config = dict(
    train_examples=36250,
    vocab_size=34,
    embed_dim=128,
    encoder_expansion=4,
    text_encoder_layers=7,
    text_encoder_activation='quick_gelu',
    nesterov=True,
    adamw_lr_other_params=0.0021,
    weight_decay=0.3,
)
Rows from block 2 of the text encoder of a small contrastive image-text model, named by matrix and row number. Rows with one number belong to one neuron. Each number is 500 + 50 x the weight over its row's rms, rounded and kept within 0 to 999. All counts start at 0. Numbers have three digits each. After the name is the row's rms in percent of the matrix's.
After each neuron's rows are labels from the 100 texts, of 14976, where the neuron reaches its highest value: "fires on" is the input token at the peak. Only what is clearly more common there than usual is listed. The data: rendered landscapes of hills, water and sky.
# fc1: MLP up (text_encoder.blocks.2.mlp.fc1.weight, 1152x192), inputs 96-191
# fc2: MLP down (text_encoder.blocks.2.mlp.fc2.weight, 192x1152, transposed), outputs 96-191

fc1.306 122:501639533544487546508499511559282472379492504491503527496396604504476460608572454572465470501533528492492493444512397473380551495476514528514495550544457510508509481537543528467460458561468480510476496516478537464446527464537473472195488520482554486494493492511698584494496520481530485510
fc2.306 196:503509497502492474495500486502328500402481496498496491495462552494504496498554502493517493503434494497496500488480396473423522476497492505555490502522509502473500498501505517502495455647511500486492503494499497542513509493532496489104490529497627487483588491498728557502492521499504491495
fires on: "red"

fc1.588 094:509599522542496325487457493507583486399492440510528485505500467490490523515476515595463506558373537522519532536510493539552487547496542522481518498533516499546533581479537420523568496369563477514482482547514415384472428465434528521554514484467528464516518521547607578523543486479491493495
fc2.588 077:457398494501529166509503488517454502527476538523499451477471549434481520639576492475584540481550505459520492557421511436770477488515507470490451500438508525561503571460475517525524503562502566448546562537481450510496593509532514517504464427495545457452474563516427460485547509487527523488
fires on: ","; "fog"

fc1.658 113:487417514486481531498479534508589482552479480533513496518312547477501483453636438465617495498444507486510505516483496464568514552506467468489518484509535512532503472416524567494519529514485491470534526484491427486461591477459479462425490476493462500515645515499300440494483467546477494510
fc2.658 051:518571517511502472506496447463434504411503488429478495465686404557500537483391624516366535529539506533468452518582560567484496443493553545529477490503466496461507487528498458522459490521509496568460463511498545559519449475526495537559535520491492504477437448497660549518507565430503481506
fires on: "at"

fc1.637 066:502540464575505697502522469570527496460481502527520499503618472465440517736543458560452462423507467563452472440475410465451463476486488577498453508497507456566557505515423567479517452512476514517517473538516368413630476519493468449481502481498489480518404538481311612550484463492407491490
fc2.637 102:491463463549480712448524521560566514546485499522473531497547471460466535536561483479452457428567426566457488456462513398439489496463505583466450477512515481585518529545424540506501461413465489532490494463539422520616523602489457501488490508488475457534535501439476635514476426544484491467
fires on: "<end>"; "overcast"

fc1.740 080:534557521525456279507516574527466555415495484522526558495506511468484507576532509558588549536413575497508523464576533598611511427483507564425552537421480500560517527491547398516546498435488523524477555497499428513460429481518502461495434528535380519500369501511469612485496487518497468509
fc2.740 089:489494493478496149526490529570550513487536489474466511494359493491502456547459498503493453478527517454439479450492443488815456529490500487523479497425497488652520517513511579522533502508537475492456454485513457493468532567468486499527499515508537528568508476484555463483476527506494486495
fires on: "green"

fc1.147 070:500593519514494467489519529547486516439487476460471554533459533502553469551538528526527498504567516485492553470509414462481548497515520507430497521491537555593504550479516478518510460530516478494455487458532408542436564492570510437449476519489285497576472475488405514502498530480598484498
fc2.147 027:500404489495507525514483509463557485507550496525539438461527462508458517458480488462488508517455507519517440539502540522538444490474496479554522488488480366456499450504479494495509538464499501509542477522481629475527437496415464588544536526497708472443551505518608522510528466524387504463
fires on: "sky"

fc1.247 059:503632481495524568518495501445388497468474515514526462477588413490490522671569468475544524521577496522492486558535655558393518426527501466533491500537450474450490426453444490472489521405479499516517494547482485446559368476421523571449541521495513520415417483523489524515496490450348480506
fc2.247 022:515306506481471448463514497549619491547528489472483522514461555458470483383430516481451467473383491485505534459483350453559510549480499530482500486464539503578509570532560547523469451601489536481478510441553532519490625535588510415575462483524495503546597500483475445466479540516689527509
fires on: "hills"

fc1.291 165:483532528496481532514479525521247484576522485506517497501700494523492509458416516534376510466418536480510479482552487545516482537467490511484508488489524474563504518520531461447509577389516529533493523519491581404464514584510469434567497397496513517496400533470721509478529496489525523519
fc2.291 051:522498498541478488477520434447737515397463497470501491479296496516494492546548465472623475511524480535512517559447509465506482448538525503540515513504511543441479493488489524543475462597502460466505455515508444563565531445492528536466500628511522485484621503551347490526476504515478493469
fires on: "red"

fc1.514 076:503595510528533501488496540470524516433454476506504494448462510514484518452538479457600480538533472503459512517482515373484503430495550497477518530471441426493501512547449511455507491625495491491480489531485485510478457492376478498510540618486404451512387502531348556569497494487468454467
fc2.514 034:492459497488484477496483430531488469583566505501509515529502460506467499532479555485363501455533474494556479505521489565480481545467450516531490529525562536500534522453509497477505491458516546529518543487526496475536493464622493511466445418537572527466636472464561440443504552512522527542
fires on: "at"

fc1.118 123:512634499468518408497524507523561517377537500501467520483429516489528476512565525480429503538526497501501535521472407397413529521491539458503490542490455489305482539550520495537509500604495515487475511445522530493513394434521522542591496509503571499520446470488403551495499522507395516492
fc2.118 045:498333503508507534500487546461437509658492490506518490513577464497502492519467505481569487485483493499541487508547604578534505477515471514481529492498554516642490498438492508494516439430499499499489495527494451468507606590496513464361513508492412528496558490517567449496477506479619486518
fires on: "sky"

fc1.599 067:500576505511498273503473571494600506459487495540526573496422452541502579472501468545441470419584499469520500468561670562652458439447562512516471506560485529564512583553459459494608532448498482556491428549508425469406539523479506491413507497455519475458419537539442449530567450471510500490
fc2.599 058:513475500521484102492498515498487475466482474447481489494445594515465482661541526481570534507488533495491499503514468415734505523510443489490526521396524489548501484490547537487545487519536503454476533504475438584466547448502504534553475515512542498535537473526468500530481528495505500491
fires on: "green"; "purple"

fc1.262 075:517549535501474456483524482602514492430515498475487545536582577523538458373427501552508500531417519482520553461496383439597530597500498524399519508483585520512495533523576469503485456558503498472492550469530448583396543468530464457487450480503429489591457521476527652512489547517613522504
fc2.262 036:486507505525527511565481539423484570580547486528512498475440461524478521556608517485476511513570483534482427521521601552448459363517548497591503494545426487474521503462418501494564489444537507566493436559458542340573460538465506554490533521508564518417532485499470402488522488486380463524
fires on: "sky"

fc1.343 050:457495503520494280509474484544609520524514526561515509510487399514559522638494519598526467490585539500492505515503536538708522547485501509511469518510515485508521583501534429475630509472571505517465466574501533471456483486412493490345476434435501413492427536549485542532554446495455503495
fc2.343 049:526483508525493136499506557509491497431514483478484496479410537490490484665502493467541514511485517483472493469511451441860502485507488508508538520464522514634512501517522525494546467508507482476518497495499448525416514477507484474557488520496492493509514491515476485515470513493483489493
fires on: "green"

fc1.215 079:482507506497510497497481527465622487457467520500530496460298467514489501560530491462565490539597507501485462570516612588473507428495488478502485470536498459463482459492492492541484512315489473493515487537490510510557503486411492542645531530470503473479475498538340673512498483473413477499
fc2.215 040:519516500513472559518516492535282495446548493473492477538723512451505512487492480489413537479420556538523539467520391445509513539526461496562550528466497528513532549426505487512485428548505526502504540483539508356459423485566540488346495441513448550507485477519609406487480543498518508518
fires on: "at"

fc1.556 046:491501475470490533513495549465686488438559499485522514510494540489474494472573437516445495490394492488512487529478509570560467458495504480591485501519540516517517478484483495531484557499422531520534453476512558413505481491487512506398471432517361526475702494504348471441509495515469547514
fc2.556 020:516514508508514432502524490490197496535424493493452461463513431519540518505445582467573536530566527525464503509558526477434539549502487528497507495449457497467498471478518509485486482537518480476458612485504471641484499530502504505632570586490571506566339479503577506537464549452517475502
fires on: "sunset"

fc1.186 065:501463489502513519504510567446580502364516500477511529459430570517465514497400489453438484544519476496500496503467587534446450481506521497473510530482515528530497496590488522539501460387470491483520449503484404499480422450509521525666515548530417494502506471532084411501490479507490483494
fc2.186 030:513588470500489519509499429546359507576484522495519429524615424473499514539607496493536529477482507505523488482528472537474562513521460514598509472510449526457492536349470483496469505587485511513517551481533596462488514508506533536305488465468518487460414497481832579489468506460525505514
fires on: "sunset"

fc1.542 092:507471499569508412523474530483605479425457478508532517465458519541528531097511498560579494511593535538535486558486534522591529488535478547493501488549545506468504519525501482507572479547520494488536516571491445609527490488468543502419529544492493461525538535521348500531564445476442458500
fc2.542 188:540511496514490419486517501516500482552431536485504485485511474481513504200572470493628506517443488500494529483463515484574548570528495505470490501516513484426500453500511504504488438428457494422509603508504443718513497490460506526437510611497456475523610506522379495542490520510486461480
fires on: "hills"

fc1.758 080:490507448555505755496515577560576503421503488499490525481505603456434491659578473521471423444574462535485472426463431462504461470499484549519465492521473465603510514469436533477471431466538506468477445497521386397612470550477477479438516450486540471500434508466316585552488486521439492479
fc2.758 111:491452457551482750445529483562519501533481501533469523501552546466465527543546473477456455437556444562469496448455503398454486503467493583475450481504513488553514519545431541508520463414489484504492495455543417526593501619483458500496493501496468454525543501431433635522470425547508492469
fires on: "<end>"; "overcast"

fc1.293 096:500415534475517604523520535532511533559533518513491493519314539497505506468524497506518436549484579473524500591498464486472484554520487468447566540499468479373477486543542548493546499427586448455529457545483401510590464427485457544521506517508516502517502516590330546520518441494504489517
fc2.293 105:490429506509484425505497534515545490515512477502487507489473582462482523618511520506457487504432516493486493483528486506261475564478485500481495515486514530264501497502490520491521468395490500539501467533500434472623523452491478496525482504507469500566476494510541487490507529485520511500
fires on: "by"; "water"; "the"

fc1.255 186:486514525499476561514480526530264475551519483501521495508718504520487503455418507529395509470409534477518490490558481558541505535476486510483507489509521482566507505498523454447505581380504530534496526515495582417465507583513469430556492406499505521483396532481733516478526510481500528521
fc2.255 055:522527495537482474477524426442710534426474495478494492473270491512496491568540467474594476512533478542499510554447511443489467452528534502531515515476504532439480504505499535544469453606510471472501455508503449538556545446492524547485506628516531492485639503539319479521472493523498489468
fires on: "desert"

fc1.595 113:499533517495504599496520620546477512339495467487501527472487602487499499365502484518512492580489507497485518488504503432595496508497552496451519533455564477630492516499533493477489504435515473483472474483506405444385527507455471431392532515492369483580485497475509609518500510530574474490
fc2.595 046:501495495528487431519475370487560518653573494496515493523520354519477522584549560472463467493540520486521472513529504575452484496488498530526510482551458519396542516485477493539552465586486501537528491512512588478584449486554508589588452481522620502440554485506464414476492501482420497523
fires on: "sky"

fc1.121 034:505507500494502425507489370530586471654509533535514484522551396491508492543561507489491522484452509510528508526515480532476549557511464479546502483535437471322494479472503491487498524504491531524534562513503566500566444471485505521583482469502725505460434518508609519499510492484336530515
fc2.121 012:489491513526489548488520647456342529372486465465480508482477572530502512474446492513504482481511485524512469507517538435504466417496525499481484530468559554629502512508501544518496449503524491485458436510480421482502574534486503451420534489489253508519540511503369477529500510488656483511
fires on: "by"

fc1.357 141:496529516503514541506507504448532499474496480504507474505537490460462487487420498486413525507585522513501479470531325621439439512498480509490512466480520474515513497478514527432511564638585514501519490544468456472495512481496495499533519468499436480476496517509436705501504514471469491519
fc2.357 229:487540525447508432523471512454532495515498493497497463489501497481507475439476518469462516520555536454507493456525358618508477582482497450535520473486510497493489494456553502467489539700569512493476514499474474470436539428533503500562514483497473514505535493492469695471501555474528494522
fires on: "sky"; "under"

fc1.550 088:498308532495473499485497490514353488656469507495499495528595435511518487527582530532562499543556511460504510511551464530542506532502502505443511474502509472579515510477489482478481531387529494522473527503505491585422601605478480485424493535487487503460613506489614512483504518489505482517
fc2.550 040:481747472513485485518491479510686494308524481515517520497481559466462487453423481525476475474420524555499469522467483482460505484488482476561474526528504549483504456498524537505470494516480493531531389508484537393531465359524492504596517471520454523553404490516441533475501476490448515474
fires on: "hills"

fc1.83 126:504663496510486493510478467509272492561494502519501496487556431533488516503427512501430501443404488516503482466549572569510523517475470526467503493493449455492488486559504466489507497376480530521514524522489606451548449553499486475601484464487604531499381509497722403495502501480432513496
fc2.83 051:472315497494500548469501512476728502448498471492505471495499587486477469529526446501594484478547475492513489562445459438508483464520518474575499495491577535553498502455490568460496501594541505511510437505494448510472640458529498468430496506500466498448589520483318577489486491514579497516
fires on: "terraced"

fc1.679 068:456494536484536576523513468556571547551548485580509518498558429604499501624436551526445486514555547493521484457499560461346471477475537493435505531458485514403494530518472472464584514366502498505470429511492436386531480496495476529475515467511508475450475526556479509519530488492469507493
fc2.679 077:508448506518497589511493531550509514596503508502504475500446565495497495708513516510504488488450524485480490502482524466341497550512497502505495518492543518299517497480521516489469482467549495507463509525501464473564575398502480529481502479500502514546548494517503489507488505491476491498
fires on: "by"

fc1.412 128:510525527535502431523466542487633523328465451499513512492447540495526531181614505603606455500552535517528537537497536494559508444494508548529495565518544525390518496537549456506555457520518468490504514550503425580572469502444535522392541529508418482505550548541309544503579450498494489500
fc2.412 237:542499494514493397489520507532510488529424525491506474490499483476517508190569467490614510519419490498497530478472498470547539586528497505485499502517519473407508457502509515494488425430464489437500589515511432677508523484441499522441511619499431482527620504532388499537486514509466461489
fires on: "hills"

fc1.516 071:476602494465510517496497557490677523469494509514480500459454546494507528454529521488517480484646496471476450485514560455556458476473510481542505485488504504466479556518559511483490434592552484482490493495483359494415424508455479599344497486483575483577477510476212452508481485534420478505
fc2.516 029:503419512560504415498514379518271482561516467486459497482450471541506493499484518523464548506442467550548516554502452539383544527520483522457440542477501485475529427519427500492514515507487507558498528540510602538544521416498502424645504493506448507471520473528760508502538515482533519518
fires on: "noon"

fc1.206 132:500413515525477573515491527494392499443501480481526537472569556537503487561450562558561475490717500484502467521526478495435468519512503517505507512487495501471521492490513509514462500625509514547522507540468461489516532461516498468564490490498585478513216531549574559508512501475444539516
fc2.206 198:517349502513491496499514504517402509439503505471488503482619529493506507525437514508543527516803483499499512499521529456528532475513497508504485507515477492495501501514508479510483463570495491475473508502509458577480507522505494502617501531498542476511295498522619581522489526479498494496
fires on: "desert"

fc1.253 118:487568530527466480528492504541578466558477486458500473520537510482482508452463507530488522463620548467479522429538352619493465531500454527531514485522479500470517455497510509436455565655556472484492531517511438468426541477454487468542524438500397531456500529513415754501503519473478497522
fc2.253 185:493581518442499448530476517476553482566500497481489462487500517478513479450463534473484518508572538450502501453521368624524478539488501447525514478483511506490493500452546504481492531697549505493473524495484497473424570449499507496549526470497456515506517489496515702467500555471517503526
fires on: "an"; "under"

fc1.459 079:503532499516490276480481540561614558513488499532508523527463420520521464615593403580555569533474533522534503490474453533631554447511534565502524456515535520527504504569525397502573443421522527473514471495508568500516430570508547471485468451501502410524424534511495563468509481506450514483
fc2.459 073:505435466494510135532499539574478526452548505495488501484374503475511485669492526490506472494505514454487493486471420445799495516506509474474500502429485499478521518521503528536559499507534513510480487496501474486514487446513466500515496501506500520487473503498474469506489543505479475477
fires on: "green"

fc1.750 124:481445520491505586502478609514405489452550478516517533493456609511470498437414492518362496506389493497497459495512518471514496517474520505458492471490551483639500568543539497494543508454530526513497489484498531409446501538525496409582499407487525494544379485448714572477522507513595512520
fc2.750 051:522589492538476442531498404468582506545481499482533476490615375502494509545572539515639476491595525526523507529463558542488481484545503499563492517523446586367503499466473493554485475517462477492511525528508476545547530525495542598403512568504482525453617504546356441497480507476393486507
fires on: "terraced"

fc1.707 190:497529522509468534512486507530245483531507468504501526507695513537488495385396522527397468443346523477517498498546525572584489553495475515442515505506504518496506503503535476450488532359494522514519514525495576415478514548527476473594484395508559529494435542508694452486509495501480541521
fc2.707 070:505491495482540507467513465476768556483452500494515455477328492533505469614597472479590525554619442516485529502464473443445485455507580497580506494467514514517477500522464501478466471613542474522480477513486484490535558454466483495412495611495483477456553499466386534506486514525562466499
fires on: "terraced"

fc1.130 034:487463510480533418496506512469562544431517483496472555492392539507542491424523537523454476518520521506481505473466417421459495508494551491502492522444532505524489598580523513553530475598522497507475449454488449471454564467554522470525511507498427482606462490467295479504526523506619502487
fc2.130 013:517588496525486555521494521510473439576506518486521436505548485489495515548467469481532542488538497499543488518528554567558529532525440487479538507556493460451492408440483455497509531412466471458525564516527527588489428544448496585452500533475531484445530479548718546516488464513386503484
fires on: "an"

fc1.64 068:512477491482506485484508488498817511423502526483468505493469499510534480559559493450556485500651470469479519493484537443536481470512517507482499533493468510481496539498481484506480417588486490496480490491501340548488447478479489498617495574508478484510578493515187430517480522517413483480
fc2.64 029:486605498514502468504482463491134491539519491525506486499495427527508513508503520485417511464435517543519465533493505551420532494477456491571485528489533477444515500486463536513502537473530492558531506530483626418509519448516505472328526423491549493464420499495738568489517505490537492507
fires on: "at"

fc1.648 179:486564538503463539514472515518251470550503475489522483494787492527491490408409515556427503481429546473513489491549504562564507535467492518501516488502510487561508507529545449460495572382495519528499525524477575468447511580504465441551499442490482510492419536484697535471529507474496513517
fc2.648 052:506453484523498466485519430472708540413474509508486505506170515498501500572549446504602466497505475541495524552443481470449496448528538492514495528485510520456499494494489545505480484575530489509502451521495438517577540440510529529480487580520535511486588496520333439500490481520495495473
fires on: "hills"

fc1.101 049:499501431582507701466519496580620488540458488519488509516538522475388534656550471500431427391534427564456498420449397443572444473456470617515439504541491501574519499517417549457507463541512495503469494468540391465596525575531465494512478485491473473482479517461446588544460450550527498470
fc2.101 071:476496465556472707445523522565570520548495494523478536482530503482461544507561506462463473418564428546447466455451524395432461493461507572492446476513496502546510551533438510514512444431486475510476489459547412489605488584501444496501478479482520457530508501429457652525469444539476479472
fires on: "<end>"; "overcast"

fc1.30 093:527494509524495373525501470552561496476539470507526497507535510511431504512527492614545361511561540514542520540480580475734462457505498523436475504385567562627534488508546506502569494419478519473536537528521513555487440526519510477421479485509567543548534506509277562543558511521449509510
fc2.30 094:502529523471483173528480584555510494437514502494480536476338505503498462678447507527502503528530520470435480448522423498812502521493513509492537498466469467472493512520533524481525508562542478494479469471494459498516489471454480512536451522485491527535482484490548485517499536508495495485
fires on: ","

fc1.414 069:507485499480574502509513498476587511445501526545516552521518462571518471609484475507463429496559488467527519480488559461246442430499543504482488529467441554346492522504444475509577480475471533515530412538553513429574456476522495553484513466509557483505467534555320501566554479535502535484
fc2.414 072:501420508510496633507491525536558482588516497448498487498481522500497494678524505498507492488435517491501498514496542465412487540519495493518505510498512485256513508501519526502507523471535495497476511509506516487619558414487502523486496471507509514604586483513540502500495505488498489505
fires on: "by"

fc1.344 086:510532524503495521508504488564373487394510497475501512529385558492490456536572491580558449506517545492506515454511364456406549524481496499534512514496461480527520483511532505467472460557492495503515521521475504551506468508558482480123463515496627526479568498497685599478501514484487509514
fc2.344 135:501537495506503475505498486514367502403488502498498488492437532493500504443583497497530505501446501501494498489487394454459517485502503506562494500510499496472500508488511507498505453667528500490485507497503501527523471495522495498102498522493626492516560491500775565509495516483522488495
fires on: "red"

fc1.279 077:510479496492512399503522368508732510518531540511477498518419431514559477517567481478479493447572472499498515499472430465436506502535500478554483530498397481376495522509493512536477433595469511507503499488525399490548430426479506558541493497507672511487574524531304457518489507509324532498
fc2.279 029:471598521501526511489493572461219527486445469504488510468540517536496531463459528471488538524498503522501465516530582503489493501453479509440493531470611539553491469501457511454513546488543499490481530521453574511512567521496480434447536473483313491518405498475663543507525517498683463506
fires on: "at"

fc1.319 089:515559497501487444517513428499559478543534508454502487518882477525527478500440481531462516455459508511548538537499532549505513489547458488470493519497451529419495465491482471514455487461443527508505510519502542470494453499501526467731506451517469556434389498532431559489498530465437548517
fc2.319 039:470439495486503550485493549479352556432467481522502493484096511504499535511550510425533505538521495508468470494493481469489474512466530515563504479480544495585501529459496541484549498497570472487477488505490481461565545500542485512261511537492576464536560508472549427514493491524583454492
fires on: "sunset"; "at"

fc1.690 114:479464532489496543510482545556384486540547494519510536520497548519499483447430510523362504478364514479514486492536485489529528555490505498463488475515528478568497565522540484497531509458529534526489510483512537411457513539540493392611479386483573508543347496453737599475519519502527528531
fc2.690 047:516579495539490478531500462435584514464494495465542474468581425520476518527542515512619481520595515532511484551441568498495443431542519496540502519495466578432498495493469497538482480508485477477504482536480489550553523513460537589397544591513439507450656512546332421513500500488460472496
fires on: "terraced"

fc1.372 102:507579486506487267468489545575457531358558463495529514482409542494501468645548568596485540606492568536513507482517533481474463532475467550493581534395521543528521554504558496507527482394501478494565440480511373437472542518471477461482484495531417499533391439470325600470486507519445455485
fc2.372 085:467386475486521143501499556545548530522517515543461465496399478500511477597508510453498521427529513485494494513481483483769474560518500474549483490462507447607496513463486513482537559503558536490449531510490429435540509491510490538521475451506493521605568497511560454519470550470503504480
fires on: ","

fc1.610 074:505544514489520441495522435518611520454485529482480492504468385512556491582572499466576494480660476474463504472484469427414500480530513503491491508501398472548497547478480466493490411597501504481486504509512361554519397471477502524500484528487526488515545536524271468552488513489402491489
fc2.610 029:460510499491513482495476468468405491519516468519519520462456516539457519409463533478401485476436492533541474545487521525550482509429462486486483552479593515435511474542453580460495581480526482536532476526461622424532606463504462443483535428514514503469458503471709525481527496519605473513
fires on: "noon"

fc1.170 164:487577505495519538513488543487373507525564481495511508473533599523465509462398515551329490487457501516504454466476445464537432514452518517460486509451529508542495547607536486499502534579517532517507487501481605378498509529548498449652501410498465492535303511458618476485537479513640526504
fc2.170 065:510413528524458474473503465481573487484410489520508482503477426492524499514592481464701486509519502505525537546516569537485550521545492488551536492535480523463497466415471476470533495409492464474529532521517395598514504503493533529331480603496565501475686506536456516515479507504360470500
fires on: "red"

fc1.220 081:504567480498536482510508435472757518396555538468493511507548525504515490494535443533461484462659465523481477488437514446460505417535512488542451506512416523509494505557450509550467432666445512525521444495485426460525460400501537536543527465486497501511459514501317474506516505481404531505
fc2.220 034:475451529519485456490510521491193516580445465539471495478348445513528527502479551446521526505431536506519524532522502520468480582465451512431518539458552477476515492476500522439562569426559478474487599513506514553512559570510490453437504505520539496513548504503623492528491506557599471490
fires on: "noon"

fc1.605 081:481663525550476339499487543509571464415540445557550499454480604483494482463448485635384525549472523520483511506481495498593501546477538518483525525574496508513527540520587480486515556367535514514562496528493465408491402466453516453515540420454557482588420540514572588513538492456484483490
fc2.605 062:461384505503525172520496534508479552495487531519472481492524575482553515657579534494552520488462496454559511495493543448770471462485492511504513526464495491494446566424461524488503404560584505483451522507450481502460518553492481571516505460509526492541567520475437478481505507512561440502
fires on: ","

fc1.8 091:501595495459518441501514522536560511379529499523477526485421516469529477531595519463457511537514507488501530528493432419410549518491536446517493530508470480298484542496522506521526518560505516495486515442526515483518393434513519542569482502501599498523433468484435554491493523513372510499
fc2.8 034:515377507521503521499503533451434502675508493478515478510587460517489497497434521493530483497487489516543496500531572560548492483518478527473526494477529521646488481491495492509484414474474501493478497525499463485494603593481516467393546517503389525492573492526527446510488508468648499516
fires on: "sky"

fc1.35 076:512533514473515520512499614520575487397511472486510558517500511538471492609464512552408425520588530480536501494533506529280528482439518494474497557461541541514476510518554485502571526469516477489516416487500500397538411487481494404471507420471396462499490512509475504516560454521587517490
fc2.35 066:514410506517501509512513558544521512511511500493495493487484534511501521721535509509544513478414524486484509508500519470311485554513516497508493515454498511268510510499534538480550490463537502488468509518515488455572551421491483477496514492506525514531560508524492516521488529485489485493
fires on: "by"

fc1.600 119:505473526442502447509475553528577527535493467528484558495271485539518458590571459534538421486570558479500478438483569452352545504485503498495516515435486472401490484540556493503522534390519484457541504534434499521518497462444471471502470556488519512571516509500469692470514493512551482491
fc2.600 118:513403492506500490510498551515551511564516492554503518486514593487479501547495515507498460519418508496485491487508532478340472576495510509466507528488498519273510473499534529501470495485524483506521522496494529504589550446494496494524500473488468495615517521507513472486494500507502485488
fires on: "by"

fc1.620 115:503462514497474566486503591528449483362541446467531521534603568502456483414457493498489500513425490509569530563502449487561565461533499490423521544509505523555516502456497495488501493384479527483513488512502495455506467504540521398505437467537308532503402449552293591495505515506529554495
fc2.620 052:498570485457499483484475456494541495625452549532490456486408469487489526596582534460512504513550499485442485432468576526394501501451526505636465429529513520531531564529484499556487491553530490532497525498504506545453532493479474619461505556460658468459529483427663405491477528518476475522
fires on: "sunset"

fc1.326 109:464429458514579341530457522556581508441538484624507501492419575494484519483485538633485464494513531555523525552489568478586473499498511546482495556403533511622535550503549442447567502348540535537528494577447496481457405434432515501435521445533538506503472494469358518503604466510408492496
fc2.326 104:521526515500490140504492514526449527509506484474454540518435510479523478685519504469503481492549560449473517489512503496801508540490502496490526542460498481588495553489543519497508496517534508485501501486509405509450508504526466468531439545497450505515474470514541498509477534502513499491
fires on: "green"

fc1.308 168:479447509486488544510481538538368484532554476514517516519554571504476503451422513535358498450411512492522492480530437528513502543466493509496488493506540526567511540493531487468530570429513542528505518487516591384483537579565491406583481357510551518523329510463712478462528507505560546524
fc2.308 061:527586512535475484487501454437591509466439502466511461448498440505498502519538474474664496537554494514494503543456580467510478481534527493498522495490481493455473474519483497535482463538483463462509497519475418635531511466428518595430519677496474483475690520542398534543483494508445470466
fires on: "red"

fc1.592 016:517213520470510440508509373480513493571526532519497480515506406509499515512541494466483502506396498501521506530507469549463515554504490476582500490525475461364510501502478507489496521530468564525512540519505553509542458471513500524518506489531745527446509508534455466509510523491383555532
fc2.592 007:482825487521501493505517591545485502508457492480507519501523544492520473489490508547454463480556459514546443511496526440507521430493521468464482563484531560533494503468521533553486417461469437492514427487506418438520548545460481469503510482480265474499477508513542542481479465504623469507
fires on: "at"

fc1.190 093:487700504489507489502494543528683511465485499534514538517451433455494508435401556504532500502478498489465507465545550519580499532497510518512537498506508487459511535453552515476510484439577473508504526519486359462495496476483488537451451480511515498542501502495432476490476484497470485493
fc2.190 046:523325480509506542513508509496254482549526499471500468481507642524462488545564429507464503492559467546539502511457451493445524447525494485527470499487492470499498446516459497492483468551427522518494486496482626558453470450511513476515529559492538478447434480487493513522517524494529508516
fires on: "noon"

fc1.579 098:502658454490508448504510491515579506439491504526490525485274519501469496574481515471524529481525456542509520482477554493481540490489494512455502489508474529348462512523524510496500420556523520475488511466508494510617431454524536542642504512495528512537444464488401409478480515498408489485
fc2.579 043:499323523507504553500508522471373489545536492480503438506775485485496498498482498489495488489463508488529484533515481522499461500534473490576519484502515446608512515466474491495498506449491536529506479526514508445409582538498503486330531494494485497445543519525518589528494500495547534527
fires on: "sunset"